config.toml
train_examples = 39062
hop_length = 160
norm = "groupnorm"
kernel_size = 5
widths = [128]
num_labels = 60
init = "orthogonal"
optimizer = "adamw"
learning_rate = 0.0023
beta1 = 0.95
beta2 = 0.999
max_steps = 40000
warmup_steps = 4000
Rows from block 4, named by matrix and row number. Each number is 128 + 24 x the weight over its row's rms, rounded and kept within 0 to 255. All counts start at 0. Numbers have three digits each. After the name is the row's rms in percent of the matrix's.
# conv: width-5 conv, dilation 3 (model.blocks.4.conv.weight, 128x128x5, standardized in use), inputs 78-103, a 5 kernel for each
conv.36 096:110083117154121117086128122123163157115115123119126146144105116100105135158117100086103121148144147125162128143142125107131136147149144146145126114091144137146147114134107152151135095094131178119105135141151143121143093099123142153139142120115121135144132120124145157157125120133093097118089102114134112128106120142114135120114138132130133105115111130173095106121105138138167134091137149096
conv.37 100:108126159169183099139107159144101135134139131152147165120134133133145140125148124095130110126160097149180127144118130103109140159154102128097092154115118128106089106095113142169123100151132116125125106096130183085172107175126100130147160164131120128102097126141161122152123122061117089110091101150120131119158152113116119096179140146148144152146125145117148199150117130132118131099133167115
conv.38 100:122129171155154124128119131131117103149165121129127115114117094093135115103077136129118114101133135055135137142124106097157165206199177096120125116148127083137175133132126104130143103127156085073123097118126128140140140134119160140144124180144140121100143089168136114143114150112108084078076064100120126125099128131133108132140121103080103101131151162150082145129163125107129069150146117110
conv.39 098:130107205191156124141109098084142160136130133136112129110085122118135121119096097139140125143167134130099097118115142143155116105116097120131120130114128124117117082117145201118127129155151120116123144141147091152193136130117072142145137168133128139120097151132132152112120101098103117090111134105138138147133134160112121111161167086125147110145157144159121095096082106125078120127125166120
conv.40 098:085137137151107141128156121106108080149153142173138128144122120149114088126146103096108119115080113100097114133118077101093137153143140149149136119124139146106111129123134149141154104154142104112148142084150153130129125111165104097098124142112155164141054117091122158125187145126093100116149155110118154162126161117146143121107128158137110110134104058107156102123126116138148137153164120136
conv.41 102:114109079088150103147135130138123147148144127089084134142103113140128108128140155127129104137147136130164112085070107137131107114131121131156140140131106102122122133125159126142164147104159105118128086128132134144114118114099128157112136156081102113119100103141115139139094144152151142103112101131135132127119129129135139160124130143148121148133138157122106048122147153128120151112149116122
conv.42 100:150117144152121118140124107064110104113097129089119112092069106120123103109106113094087099153143129137123130139089099124106143130129136133110154102131165140127143105114141129113114156110144136136146154150149098162128118143121125136114121136104149129112060099091108148137174133134145152102165139130144169124137133073090140139141148147115113127145114129074111121067114105081115126145120147123
conv.43 104:127168155142140155136132104086145128113143126163128115140155096140128121127111121170120126145119086086080118133141120119114140142122118126120148116134160134129132117156123104134133073111156158085125150139152142108135166130145103140154160162156132164109119137097135145147111090104099115135127123113161124160165136114159097075145160137124159169152111154156109117142122115109109170143135078093
conv.44 101:112055138127165129095131135128138159074124119122124128135109093097095071070146140177156131073107126090063123119147127130163124121158133117162128104156162096093123108140106079111133111102129166158181159118110091108178126074110145130138109137132095130123123115122124150158141148116111136139151134116105143120145188133122117108116113086136121127143141122109119147127125121110110143100079146142
conv.45 102:172191130135134122147122091099115155138098127106125057120106142135126110121140132082097122118145142144155131126141124099133149145146096101140122148175115115106108112137156131103139144146091145072168138156103077134129163129150121137104131091126141091120105131091097121132122127109143180110092099087031149138130123069152179143152128142166190160109145119136142155145102109120133092139122138179
conv.46 102:125136134185181111115154103164098166162117135120079117116157117134131132094062098124131135105142103135126145119104071113153133122130145131188140141124128124127123083113142131088098168128128094139126148171152089163154183129163124149153109097107131124116126158113128128104115165115125091123140141140135115118141144165082139160129140119111148139149118105074095092144108084099104135129104147151
conv.47 101:163159128132139143171125100114113119179096165146148142129108172112092126113146153102139125129100171134070140106097137144108110093106085136145167142105126140128115151132149157106166139148119112166104131145147137110112114129163130046093151135122113100138141130138130125143125145122095102148137150124152129125129110106146112119126142113109127125149108069165178196133132162128099133134093096136
conv.48 101:115132167212161141139150110132099142093119155111120110099118107074140130130163161128141055050128122100115063124127111106106167136113133120141123094055093060137136143092101131103126103154172131149123129117102129139144111121124129139154053157131107131113115102133130123163154089096136129127154119143143171116146117127110116123109153152152115143142160216107115112106120143099136115104100157140
conv.49 102:115127113093106131129136179137143130159109128139099112115114117124115135093080143103101129085117141130111107126101119121111129133125100167132156103136107130119109120119120115118165119104155134144126095106121124111101159101128163084147121146125103126104134113101129148159150128152146136154144141161107158113135156089187159167144135145158168115161128152128134141159131126142144109132149105105
conv.50 100:108152159137136155119157135123119144117103064116102135126098148147126113141128086132120100198185110080142073105165160121105136149157147113182091092117113138164133146112132160100157129127158129124121128127159126107127123137128154140119141170134085124123131159134083148124139137092140130131099087123136140144162141103119143117106127121137143110101139129119168136081126150128152132122110113108
conv.51 100:152153153146186110124133137129139169167134142079113069084103150146111128137095128121125114131103102120179120115125100067116149137152136081089130120093130119113119124129100126099115145189153135157087148099105130131119145097055126139135124116126106100120110139152131100154144124130125105124134147108126099136118117135146150151154139166078143143143152151113116117147136147110077121115143167140
conv.52 100:180175194173167104168131123135156132124132134146106112127154114134153146130110121134135140097099131097121147124133163152163115106110134119160131121161082110137116144145139101131125140109165084125078120106116142123123098098148140145129105126109136089109178123154131120130142159128103093142040049079083135112168117116160128156141131113128178157140098085098134144156118095130146185134090134123
conv.53 095:169170138109117175137117107159112158134118154082087122141127148136102099116139144120134120141139126116137096133123138151101139180090133119145124090155135133104096139130118148172149132119129110119142108116105130100129076135135089141132153123140123134115137107063060117157132109123155198139124122140142135142134145146152134124152102159113165130095106131159161121095133149154147159101074124102
conv.54 101:072139139144153142133120125126134168130108124099113142118077120127139151110128135143147167100143116103125145134118138113119153149137124154163147115113131144103128083135113114137147160122148141134118131124102118136127107090125132154118125114124121159138132126137162108143124117161154143159130138129162086056126122133158163166107142142114148153084137134137147066165149149101141128110101122152
conv.55 100:167167109138144144105135147131103091131100084108100150132141063099083131120158122110079138131149127104102079145083077093166144161117140119135135088073136106120137130172136124121133132131134132141115131169167151108168142118101065126119154136113118118096149093105121112134125118056085122146165139127133171132072117134109121151117118132116113094155135174132153131136071077135121154144141146152
conv.56 100:195168125123139129126124154063090110135164123122154156149133121103127153086141127108113153088152157134151133101108106133127155170153136120106155141112184137112126122135155116136137133072121131089137107121151149086154158158112131176124131144142141137130152143134148114058123149118080147133086086097054119169115164151141151155139137128099147159121120153132125151130097107115126092114093102169
conv.57 101:178194163146112087127119138098122127127178133105131130122124035068036095065093166089140127158131126145127104128142144120139124150176070143137160116152127165124130140146174131103158152155160175177197199152160168127118111124154158127124089105165170127134132106140180105099153122118115153113108098146144102138150156150136125170136130149113122139162092116149121113120147111146158112095149144141